Rows from block 3 of a small spectrogram diffusion model, named by matrix and row number. Rows with one number belong to one neuron. Each number is 128 + 32 x the weight over its row's rms, rounded and kept within 0 to 255. All counts start at 0. Numbers have three digits each. After the name is the row's rms in percent of the matrix's.
After each neuron's rows are labels from the 100 clips, of 14848 (inputs lightly noised), where the neuron reaches its highest value: "strongest on" is what is common among them; "lies over" is the class under the peak. Only what is clearly more common there than usual is listed. The data: single English nouns, adjectives and verbs, spoken by a formant synthesiser in many voices.
# fc1: MLP up (model.blocks.3.mlp.fc1.weight, 384x192), inputs 0-63
# fc2: MLP down (model.blocks.3.mlp.fc2.weight, 192x384, transposed), outputs 0-63

fc1.367 087:079111178103099146133091150088153151142133058126057178128109131113115077107154080157068108100130134155097143092111169157110062091153137133135106122190099151131090152086136098126122117108137120
fc2.367 082:126088098185122087130198106207121110144082241121112110140119140174122124127094127140170109147138118107133149129114089061168182151142117140120178102151171092108133130155134157089150148207141137
strongest on: white noise; clipping
lies over: silence

fc1.288 106:123134094136142079123072176176166150128109126155088107108133128173107101123092115123131153107151034173104109115095151145180075136105127127110137113137126102068125108229114142076138138116092116
fc2.288 099:163151190071125164134173089147160118094184140133133128199117136141108161130134079164175088139132116203142136108116146114050162161149091145154091143130152102124101126055142155165104066071131142
strongest on: mains hum
lies over: silence

fc1.295 092:106102113123130135114159136078170103137213116182134100120034190159079151106115157127117127112121135115158097154167100190138095161129114146135120148141076157117104153163110151138191176155136100
fc2.295 095:185163141159099080143107130110124155161124119093117156138103077108138131193107052122107143164117162136126140162089166157184096134119095098092166158160162142073105168123110092157130103106113152
strongest on: /ɝ/; /eɪ/
lies over: /ɝ/

fc1.86 086:160124070094045102079172102110170148061107118198143072139141161118135110123141094081178132091102153096181083129159138148177127078181148100115168160183092113128106095155118138146127166137197061
fc2.86 083:087135148146159128145132184124112116185128093075159138156152085176116144152102142148092167152141140166186137135121139144108117140099118144121128194093138117145119100101178096106135133177117157
strongest on: /tʃ/; /ɝ/
lies over: /ɹ/; /ɝ/

fc1.94 092:103107141091120138163098123105110112094094106172149193183133153087165130126122156127088114161158133167170121104138137133139145171060165115124118176100173175139134177127149079097144137090211114
fc2.94 100:094154115079105163166159109176193067127140150112103118124083149106140163112106095108173132090148161109157184127119127133135170151120175179137120081148090106140148132124138186081195124146076186
strongest on: reverberation
lies over: /t/

fc1.226 103:121143136151125079102123202094134131128090166171047167132114134103137151114137200119155104096122140170107140134131122134183184127127065117094111066155094142157129147136092143082107133156145100
fc2.226 103:157135117132100136113091189155129139151104159108051087138151076104117133130110123122116108116173117109147100110078121107189146110077132149171148102184188109146148100125129032094126119142138187
strongest on: /b/
lies over: /b/

fc1.211 087:126100161120129167123168148122161099163127094197135212121159100072063082133137149157153178067152157158104116127126114088081120148160119144099125173132083071135077148105120064178074129157138116
fc2.211 091:181102120115125101148179135159062129094106128099075090125136153121152138143084157140101168121125092121145155131167135151152132165156156130088152154137076155104066104132125154135147141131107158
strongest on: white noise; clipping
lies over: silence

fc1.164 091:120129079033116104096184095189158090142116151132144133132143164161139088104119128154140188104109114192149140088125085092087118157185122126115151117130147093170059165134108127153105088102144139
fc2.164 094:205175100190141102149146105084116170131098113072110115166144160077133154161170105096101107137147161141091111124150151181127140104104140129086142125123076216076169068110143123163120175141150160
strongest on: white noise; pink noise; clipping; thin (high-pass)
lies over: silence

fc1.70 102:122105101120112148164161023121055108151146103139173220158126119136117158115144104095145133137128090197208085132150166136139184125074173155186070100107147131150089142180131109104173151117198147
fc2.70 093:195180173126147052096189159150120156087133176130173152134145110123166135170098202152058091105187193123100188125097160155159098083106082123076175135094127136137144101117103145096109192120104127
strongest on: reverberation; /s/; /w/; /eɪ/
lies over: /s/

fc1.23 100:132098101137207153124105102106101138078102154122125064173086225090087168179123107120070093134182120120129099143156153134117122119071101203136126120089093110044105151188144120160150150068174150
fc2.23 090:092150092107100103121097131097135120145140140095066110134141113153126119140114143109118168167115175163183146110054138125128136175089117122134113108199083066153125108076118166133153148136150103
strongest on: /ɹ/
lies over: /ɹ/

fc1.220 110:057146131117187129074095125110113093141155121106110099126120112141118119140167119177063159142188060178157140096064167136111091127161120074135168099168155093049148133110194109159136150128190125
fc2.220 130:178143153102108126120151208110085167139168142139071178142104090105173166103154101131096119133154130096157097144112120134086122133131134154088146131170065138177195136094117083147154168125132147
strongest on: voice: high voice; /ɑ/
lies over: /ɑ/

fc1.251 089:167130136099092111086137085154119089138116105139086133147144172147133146139117150170157152137163172090143113103117096126182138095168132129108161141122107079118174070117095141105197139170146160
fc2.251 104:109127112136082097186126124140146124128111112168137159121187083168112118134140103120177128136083153163220108086146093122176173185111108077138082155144163113118052125149168143074065119181153113
strongest on: /d/
lies over: /t/

fc1.85 093:180143171083123066166125081160124132179083146115100123138093105150165147180114129113170190169128090150065152171064075079108110061105133125129106090135097104107045144111116137146151152145135095
fc2.85 079:079208121115119141091157138128149064128141181155108105138104148185116096155137115126103042129086127120160167117088120129109098173070165151115149182162090083169142125140177153153073085142149187
strongest on: /ɔ/; /ɑ/
lies over: /ɔ/; /ɑ/

fc1.67 124:150069136084096064159149160083146123147120118170113095150139075111146150100111097166094147112189102165079181096110143114174122087090138146131162111142157120102133081140128138103064095116156148
fc2.67 126:100142078098138152121174108045118119135149122154133182132102128162170138184092093131186107142124153107121108140110061136145159104174102158156149199134123088147165099169118184087110167128188118
strongest on: voice: high voice; /ɝ/
lies over: /ɝ/

fc1.157 081:128074087109140113116167134047093169154122118172193183119145139092103103102105179146105118116124122166124094075182085142104201184103123126086148185085171139153109166108140147146087137128126165
fc2.157 083:147137171111131175071170152167166100127091119099051098164125121122110083153201090132160120042160104132148151173100085131128107083126160122159146110184094096099125133149145134128114091154162114
strongest on: reverberation
lies over: silence

fc1.159 130:152104121143170159123109098122118153089148152182125085081126130144135122138092142161108092113204084147185135094068093152136111151125147160151122139185121121127061103139109148110084174136153112
fc2.159 147:097109084090092143150093166160172179131140155127088140067083131138124098131153065103152099114131083188118150177122166163116171121188171111165174138084113154118134139073082117127104132198136101
strongest on: /tʃ/
lies over: /ɹ/

fc1.173 089:050130133127118126094155162163210124092142163150179139118182148138092160114113136150177144151126144182079098088092080138069162115138112139159150104193077075138056136147111100109083114162126098
fc2.173 114:204168100106105107149182137106059137133120125128131102139141099169124095142175157132129159110156151148198181124146131130154155207131137163163073125109136125064135120108117164088077134114140156
strongest on: white noise; clipping; pink noise
lies over: silence

fc1.188 079:124118124236137160104095133112159078093119095086113146143126143119134075164112119157093191113103101149137183127105125126119140161076118200137136133119097115124143143189102086081116144131117087
fc2.188 092:122138105079113131124160112100166198172179167156114053190124164098129115093190141130102117135174209135068152118114122090098107130133119131182136110134134115152136095075153101167181140127172131
strongest on: /s/; voice: deep voice
lies over: /s/

fc1.301 074:113160131088083168099037160139089201147106158154134082173097146130168066084106094187123075088112164149117144145142134093151155176109125170144149138117128169125077116099112113203186058132156149
fc2.301 087:108116181148146123103181129081141074095118108112156135097120134113090153171181165081131167100093127073166114129057145151115111077162151081113109149154156078142134156158071147069097167140177090
strongest on: /s/
lies over: /s/

fc1.59 103:119126135138155136153211111186112064097170177092098139146121083134082137115081132113154106052159147118153141127106150131153108145198197135142105159110129087110145079065125060134142155098139102
fc2.59 109:136105125127132195117075099136186143114090097211130110131088170086107126140103153108133097139135160145125156137167163098110131125137149118137147127117175130149098131231112188140115181182217160
strongest on: voice: child-like voice; intonation: rising; /ɝ/
lies over: /ɝ/

fc1.8 089:130133145139152101130112152115140160114119101150074119130091171086080135153116136179091161080138075130187135094127137126087158140120094102073228138118133150052142155116131152136109068128145098
fc2.8 073:162145127114110128059146091103072161082117174184155117122069113163178146116112156147075154153059137146151153118126131161203147102131168107122113128161090153115133123147130177122109160124145140
strongest on: /t/
lies over: /t/

fc1.9 084:119185095119085094080093131131125136095095168166139074169141138162125147179114143136154156164131082100110089103160160111220073131124148124109171143087079125102097118075133171076136157131145115
fc2.9 095:168131180119196093159093131139123143105125125136065197074124163141120109092170117108156132089109164158142107144120164163053165175100137176132136132198150140151116134110156076087129147098116159
strongest on: /ɔ/; /s/
lies over: /ɔ/

fc1.34 087:084077097086146107081040084131151126107134105143135127129123162150098128090134098141128176155149157170155192131124147132101078077157061148138111165135100153158088113107169164153117161101147131
fc2.34 093:128123134096178152151154151104109157174105149104141129124090092154075073111125153097126109106127116106179144156084086125141149126090157096140126051182160167191121116179070076146165107111150116
strongest on: voice: child-like voice; /k/
lies over: /k/

fc1.283 095:212122143135088059150142041169188161123132117098128138135100119111131135122175176117160139097169023130154114114135115103184133180159147099156124171109221101123200119103125127105098109132116082
fc2.283 092:160142122128147133114125124091125134111169093199129152136082077076071143071089144127183126100138152098124193118116159144163135096111113130134190145124139115148144158130180143163117162095098224
strongest on: /t/; /k/; mains hum
lies over: /t/; /k/

fc1.335 088:069161116096102152098092098095126160091115072141161119091103109141090112143150052091136168149105102102168072186147172111076143099153069115117100107160137192146112134160185152178178169101151065
fc2.335 092:165049124105151174199186187128110158207106120111091091120142155084191176138162117138105153179178128138137186131152141161130106145153172143147119152096111141089129170141107138118135179118166163
strongest on: /æ/; mains hum
lies over: /æ/

fc1.229 106:151143111103125142141117114140165086164147152113130115081112129124102142116104128056089128115161157125098096124134168114130142163110181157131122107160081145079097159098122059131125160153129067
fc2.229 127:157117151112162123147173155142168160137172146167188141142109151122095200121071127130090119137193165088146117118122074164141084050083120125121066152170161092116090137119165121122177076204152110
strongest on: intonation: rising; voice: child-like voice; /ɝ/
lies over: /ɝ/

fc1.93 084:088147113090185109141143071098122100161155095109173174089113112097067139132122175119127142109120165119110111112127158093095202171092136138145138113095103138117096130032137102143136128115130212
fc2.93 078:197074170158115169151123144119137070123140159150065161149198153120167131121170116174138128095175125159149095156109110188106148133105096119116085101190182121085138076188147110120068042159117103
strongest on: /s/; voice: child-like voice
lies over: /s/

fc1.234 107:142186096051069110057142105098173123146143107126100094112113085183108147172115113130126155144104111118103112116104107132118127118071188085150132100123083134096107100133173115119139131141168124
fc2.234 118:179138157095131122088143143072093182144109204144072137131119060116135136137088080095095121108134106122159140142109161110142123167066158141135105133139114144186118140161098123100093181055154177
strongest on: voice: deep voice; /ɔ/
lies over: /ɔ/

fc1.360 130:116137068126089066088117118160158186139108180161143076141090161102113092105062106118094094140122082128089075116091150080083156115171090089105138079137089161159091132165163138103143176200178117
fc2.360 151:171162160112148162153107150138089122158084131132165094100103135183164102214109064079136146202106165158121107163108126159159130092125065130139099118147109102113093150119193175161064104089118101
strongest on: /ɹ/; /ɪ/; /dʒ/
lies over: /ɹ/

fc1.76 090:158138112118144115058155137177118114130178115131100109096114108119100089172127116111144161133178090084146155163118148165100080087186078161084158116116073116160162136105106131134115059094092083
fc2.76 088:113123208150093141194080124100108121095132128142139174105132144159110113172095219118050131140127157098145138107176118122159113164124168068133090159177157107147120058195172184102163138113129177
strongest on: voice: child-like voice; /ɝ/
lies over: /ɝ/

fc1.353 085:065094188155113117112154122120133146146095108040133131152113140124135155193119162113159159142156122199121104118130177171119128092131071143198156110223094148125093119153104131085147159171083164
fc2.353 086:115148067123096118144161130136177156184144105110105128162113082124123099081128170123111124078121124172193148122120169052170109164104140085121079073080122059160142122162119116164084050123215147
strongest on: /k/; /s/
lies over: /s/; /k/

fc1.214 099:131048120177129131144146071140148123112136112103118125129088186142128135084156139132122140147090128144107118093068050127101174136110106118143142100243108126102139158128108111136146173079167124
fc2.214 096:101119157100153196180145166138112147156123108103076148109103090062128066173155144116137120108096151192099096153133100112164129190089139114172165071121121148110124146157211185142160128163137149
strongest on: /n/; /f/; /tʃ/
lies over: /f/; /tʃ/

fc1.186 075:170160168133076113169130146075085067157112102146145097132172173141109145130131134182129114142094203159093094134108176086152127109085150140129197123158115146093118136137164085094126131111145126
fc2.186 093:105104112127142149092093114154161211095130165104149158140176102124174164172176168095083135137138036120127161154117119159096135135160099091119051197121125085127133094099103162111103140192087158
strongest on: /s/
lies over: /s/

fc1.2 086:108101140158116167087164126133091105135112173145126097095117079139090134180137089141181145161123140200171100117118083129109149126115129145121120099182169143105146205138169153184143131153134097
fc2.2 084:150172111080082135168129160142118161132154094112095136141104169100216099108106140150119141179085123049107183121119179131139095123081115073155119223163091147085131121122138083124195084102113137
strongest on: thin (high-pass)
lies over: /d/

fc1.351 088:068109154161125100093096118129155104163134181154132163095136120047127151079073139145127113153084179128118165088133149222132110149171150096099108154162126163135137191116096076110154129072105138
fc2.351 072:157115131099101142129155141098115133084116083118132126157083159167116113127179082113161150099138108133133104141134099134077113104119088126165157097145104126103098064120115158146091118180155181
strongest on: /s/
lies over: /s/

fc1.14 089:146104139139158085091110147079082079186153185127129175115078179083080125090141147201149127131182124143052179163125143188163161117100161153118138134076123132079127117131165145113108125133107182
fc2.14 083:134125157092086152167135136107182088142070074089150123077130113097149134137053133087140142123082187093182087122162114132152095119146119138128184132087119133132129153123146115135160134115202156
strongest on: /ɝ/
lies over: /t/

fc1.50 136:122114112183148060068125127165104145107118179148118074177126128085136130115075149115108044129088080155121066137121116084051133113127109081113150122185167178116090143173132170156151125215191133
fc2.50 172:082092117090150140153084091085136159175108123073115170214160116098079117131132112141060175112112115140113170161132057148080105133093135092105146105087138117151118121110132117126116136134101137
strongest on: /ɹ/; /n/; /dʒ/; /ɪ/
lies over: /ɹ/

fc1.330 128:181168115153063136116142122154157163100115111165094128159093171115121101092129136113133143112093168131128146100156120126123203093162138149130170143144123152132105141097077118135167190090156127
fc2.330 141:155195145083110119144152128119135112167144153165156105128113135093099175122121138158141135045176077109134093127126158116116165172120089181125135101108117188112043122167058177140109117111123067
strongest on: voice: child-like voice; /eɪ/
lies over: /eɪ/

fc1.61 116:105151118101147145071106091145095143036145134176118157098105114078121177090174130124136050124215147099115130147109146104100132107138183089098170159145150163104157132143128108135145123134121080
fc2.61 101:118161077153105148135160146154146126121128161161076096137138150134115073149088105093079146151060194095169125116092174209111086127089147177139114128185111125115100144135135083124106161103103128
strongest on: voice: child-like voice; /s/; /ɑ/
lies over: /ɑ/; /s/

fc1.171 085:151065133172135171164145083196128108104184139164097115130103084120050134149127124110145135146142141098135098184091082132196102103107088099128095137096094115152199181133126116123130154094123098
fc2.171 088:087131116140110115168141145123163126077137120152127152121122210122126136133108110078109158177129138138165093141145191147059133122117084142134128140163145170214168111099104113187127111186107088
strongest on: /ɝ/; /ɪ/
lies over: /ɝ/

fc1.153 084:119098104114115148107132114142121129134094128147161141130156120098140131071131111108134119097175149124192118071122122187082086091092150121116179133119108185067145121128092146165091125132136114
fc2.153 090:066136096107146119086134120071108147113160091160134108130078084155132176134143144119111096107132183143122119100110102087131120129141117130185145135104137125150112107121102106085172147095136116
strongest on: /d/; voice: child-like voice
lies over: /d/

fc1.148 122:108124146110095144120136109159129170051115090090114158178135096089134110109128145170163164119118115151123100142107107085112093086046136165159186119137139120131132159092099071143095129127150113
fc2.148 125:193109140067128132132193168159118123135146044128084088093131118076153123168140114118198137142080094148112098139119077144108131135170093113158123144084093146108160145184135120140074118107115098
strongest on: /tʃ/
lies over: /tʃ/; /s/

fc1.66 101:170160152094106146198095096175157080186138113102125086147072191095149122108184185198159101087065123150169147095136190087121093095055125150093136091147142161179136133175064129197113093090082131
fc2.66 090:058171096133113122087165154144100177089179146190144146100154092167068140146112089095080165153160138119083067119129066137186127179143112073169166150163138115084097125130158108154101145163137116
strongest on: /s/; voice: child-like voice
lies over: /s/

fc1.147 086:185152128160185067142077127142182144061113173133116116137145175184116136164106101120121159154112101140056061104126181085153053125129168188121122119098086113105090153121109149111125146099129123
fc2.147 081:079099106162053138103160141114065172157131067121176086157156066100118180135140097138093109106188106058172167104133092126130137152122117085122068121122176155087177146141155153110146079130094124
strongest on: voice: deep voice; /w/
lies over: /w/

fc1.44 123:101105168130148128169112088029098120135106131163131195189098146146138181111102118124160135108165081146085145049108133145102153187110107153115113162106175162085088100144115105055158131133175180
fc2.44 114:155102121153093155132098144124163129122108092144103122085134107099060094116159117140116188160143053101124113145149199107140156130084146112172169154175078085141117165122111121149114065135121125
strongest on: reverberation
lies over: silence

fc1.100 117:143071118098104121141106135162055069084162141120122136071122147047202122115133148182160132056098100103123134097166152204091163113165138080142066135142114106155090156118160139074132084171136107
fc2.100 128:153124100092087109123149125184125121245124159178116121142136175104142120102106135123160133096164070129087050156141115124056118119081197144122162106134089171169124117143158130149161124072158146
strongest on: /t/
lies over: /t/

fc1.62 099:116155106107108078098125106133138130093154128105098136080077088118130127117174111134096112164121136152078117117089131101145059140117200118156180073125100083102151107060129125097146112133154122
fc2.62 098:119124148182124146112173140120147055149081092110137100148189181095099113167126148143143147117122143167096074126157120116137118094166106150108095125117140134138100162147090121166097124165131090
strongest on: /ɑ/; voice: high voice
lies over: /ɑ/

fc1.246 119:173124117128153093117074138106133131096126144152155144181186162125120085138106181115094138079149094198144081028094140150102129098129071114167127134141088153147157120186083126099093047119151189
fc2.246 119:131108168162131148120143091144105160128122137213138115132148160159102099098149161162133063120148169139067126159130128159146182110131123159129155158189171126112085156144109111099110136126121109
strongest on: /k/
lies over: /k/

fc1.304 076:103128143117133063153145073101123154075140158121133163162120169128175135159106102122162128099144124146157159121113112128154140151125148221067173125129105146151164124094135082148174157115143147
fc2.304 083:175093057103122112146053164155137131178103129140121125134160125127086126123157094123094174153120159128148151120117137155076112181147083149131098158122126113124120165171136156122112088135166087
strongest on: reverberation; /s/; /ɔ/
lies over: /ɔ/

fc1.354 083:120160163140119127096130117169151121130097135124118164110104169104119176188126110136091143131166112117144110088122103152161128181099133197124088089112109124080120103088144165130103141057172132
fc2.354 093:125085122101172144084141106110103117186106061127122108132123067121130081126110155135144071115080099176130147136161186157106117061148091153136158154087106154165109162084111167110167125204136167
strongest on: /ɝ/; /t/; /ɪ/; /tʃ/
lies over: /ɝ/

fc1.252 088:083132148106141149089145144147125077159114139159076166130135102168127151164104127099153192120113159131157126125095094133114119116137127165200075095180139122102127172113131130167126084143138134
fc2.252 095:189128141124088114131104136085145129159137078034178120088148091069133211092135138109112079111091099124175140146133167090131186151128146103095149127131113103121112064148127144187149147151097122
strongest on: clipping
lies over: /t/

fc1.101 082:072151110068149104155099129172056103104170125136170175173085140101134128187128156145144181147155054137144118113129117139125102105122091126106166124171129155104122162118085159110087137086087144
fc2.101 085:158123137146134127154188069156197137191106170081161105093145153196113105111126135160146111144078126108114094116153147135125133122169149088130104140108151133141149091106161101124127115146070024
strongest on: /k/; /ɝ/
lies over: /ɝ/; /k/

fc1.241 086:133160152122131109077168142159164148103154145160082129117072151115144088126107115147125103181150111099165112156119115166131125139161090133113131156134126170096081162105148149174133187084168058
fc2.241 091:108123156157109161149139099148116120105141112183193086085066132127091136162093183112116141131075134119192205125104129105174094069142166083132163175070199118053136136199134142148109140124135116
strongest on: voice: deep voice; /eɪ/
lies over: /eɪ/

fc1.96 097:151151105140135181142101091123106137134089121189084071140119085120145114151118085094113132100171182127209091112119153167135155123098124197121119130092169125113070145139154210172046152150145074
fc2.96 101:095124151165162105106151122166168198133144134088149120172174098135114104098140089058182193160172130135162128121104072124101116118127149102107148150176095201151087134149137152110081183114098103
strongest on: /ɑ/
lies over: /ɑ/

fc1.129 087:154171116092206094138106114154089166099149136134088071209103154135171095094164113138152111165159148111136115126044082109088115137118139109138116090164105141119100118159179148201125110104149144
fc2.129 079:136098160126123129143132141087119102116086093135146177070136136139106123181141146152084122095134139143092120152185181180153118119119103169117159098112049113115163111076067106055127164113058103
strongest on: /k/; /p/
lies over: /k/; /t/

fc1.108 091:145131100139164149097136068121138174193166123145111097159071168125125146056182119143122153132131153157113120116156160160125145137163069092067109134118186127075109095162137174083114161084079142
fc2.108 081:140159151171111112120103145141134079081085160071097158117121104143166095162097106160100086139163073114148151109083122082143141088083179133186174125174104083172105170080064083125132110188203116
strongest on: voice: low voice; /ɝ/
lies over: /ɝ/

fc1.322 106:134094128118101028133127112157142134130130174102135168105129085155044208085131136192160137100144154156077074137127127113030125147162169127108129047156073170160111155163131140108134178151175146
fc2.322 102:108097132109156161151143172126051108137172132136182088164082114135097197118145133104071132131040160208129185091117120092096144079096198119117077203132122106170074173119123165059159162127106150
strongest on: mains hum; muffled (low-pass); /ɝ/
lies over: silence

fc1.336 102:189083121133111162136184149114109129090129140138141093182055151143077093118071188129124123152180130121175165083134130150187140116126189130129093154139112066153203152146139110124075131092143137
fc2.336 095:129177145100114129088124153162104134145112098091110075162044145094103150147110061136087109135190108149085077174172154128123130142136103114150177134043154116067147158123143114127100117148133146
strongest on: voice: child-like voice
lies over: silence

fc1.200 109:144191093113128116103127114136136174133157139091120150157136140057091122146131065059108149135068114130099094088134181130069107097159132145114175050156128118193126110134129164114123090200189127
fc2.200 098:148108118154130137107102129143110098145178105181124158100141073114090148147127065124084131081185161160157054152118134167190145127156188161078054115100132170142108132068122127122114152054118092
strongest on: /ɹ/
lies over: /ɪ/

fc1.216 105:155101065143102116184140118115189162119108133101143092102175156116092114127114164144137106102184059158075066058133124138128117137150114072126103199164140112121167125174093037146158122116124148
fc2.216 091:060048140129116153109127116143151101147158117201112115103119088116084152102166118130181100135115134110119117142140145169172131089078123111174158151063096140110128153111161176136126136169108144
strongest on: /k/; /t/
lies over: /k/; /t/

fc1.19 087:138159137167124123185070116104182148157118124125091142148162134112098050154107128121111133160107111164103179059123117096105150149138108123099135144171123127142140129171111122086150102145078115
fc2.19 094:154126140125119148126153107166109063131127113171217156121092139158135137082144119110132113160100105125089099165125190121138121110136133146146114140040170091101132130088172115139124096124179105
strongest on: /k/; /ɝ/; /tʃ/
lies over: /k/

fc1.300 095:065136109127147143106149168110119112089152092204152161132170124093139143164075105099153060153121089113116119133134119139179121090113071165163095115186186123128186176180069146104136163111137148
fc2.300 075:176094083136168143092101096112101099166108142090199141118146122159102159095114142081071163139150122186203112144132027131099161139187135083087148170117124141081145094064177115112118083148088110
strongest on: voice: high voice; /i/; /ɝ/
lies over: /i/

fc1.78 100:181112170166069170102161108149110145093089187119142209136147094113063184108105138112154166168085143071126156089129153173106178101101073130138164110114149073116165099192144043155134116089152120
fc2.78 106:150090105134151111077148111163124196169092148074130159135079117105147078152153140098118133111130118090119180145129126142158125096112132083174127146151146104113115143124169140113063048133162138
strongest on: /s/
lies over: /s/

fc1.319 085:099116125088210145105161100095139079126132178188102099188107159154166080149169101152074162114175094129169218128138112179071137107112106137120121179119114096142081179145172153164131176067131180
fc2.319 089:083148126144065077156088117143145157141109079096115167124163100107162204106130169119186146071123116119113064138111134044146143136122166173167124152146148091108130110096112107107122095210128081
strongest on: /ɝ/
lies over: /ɝ/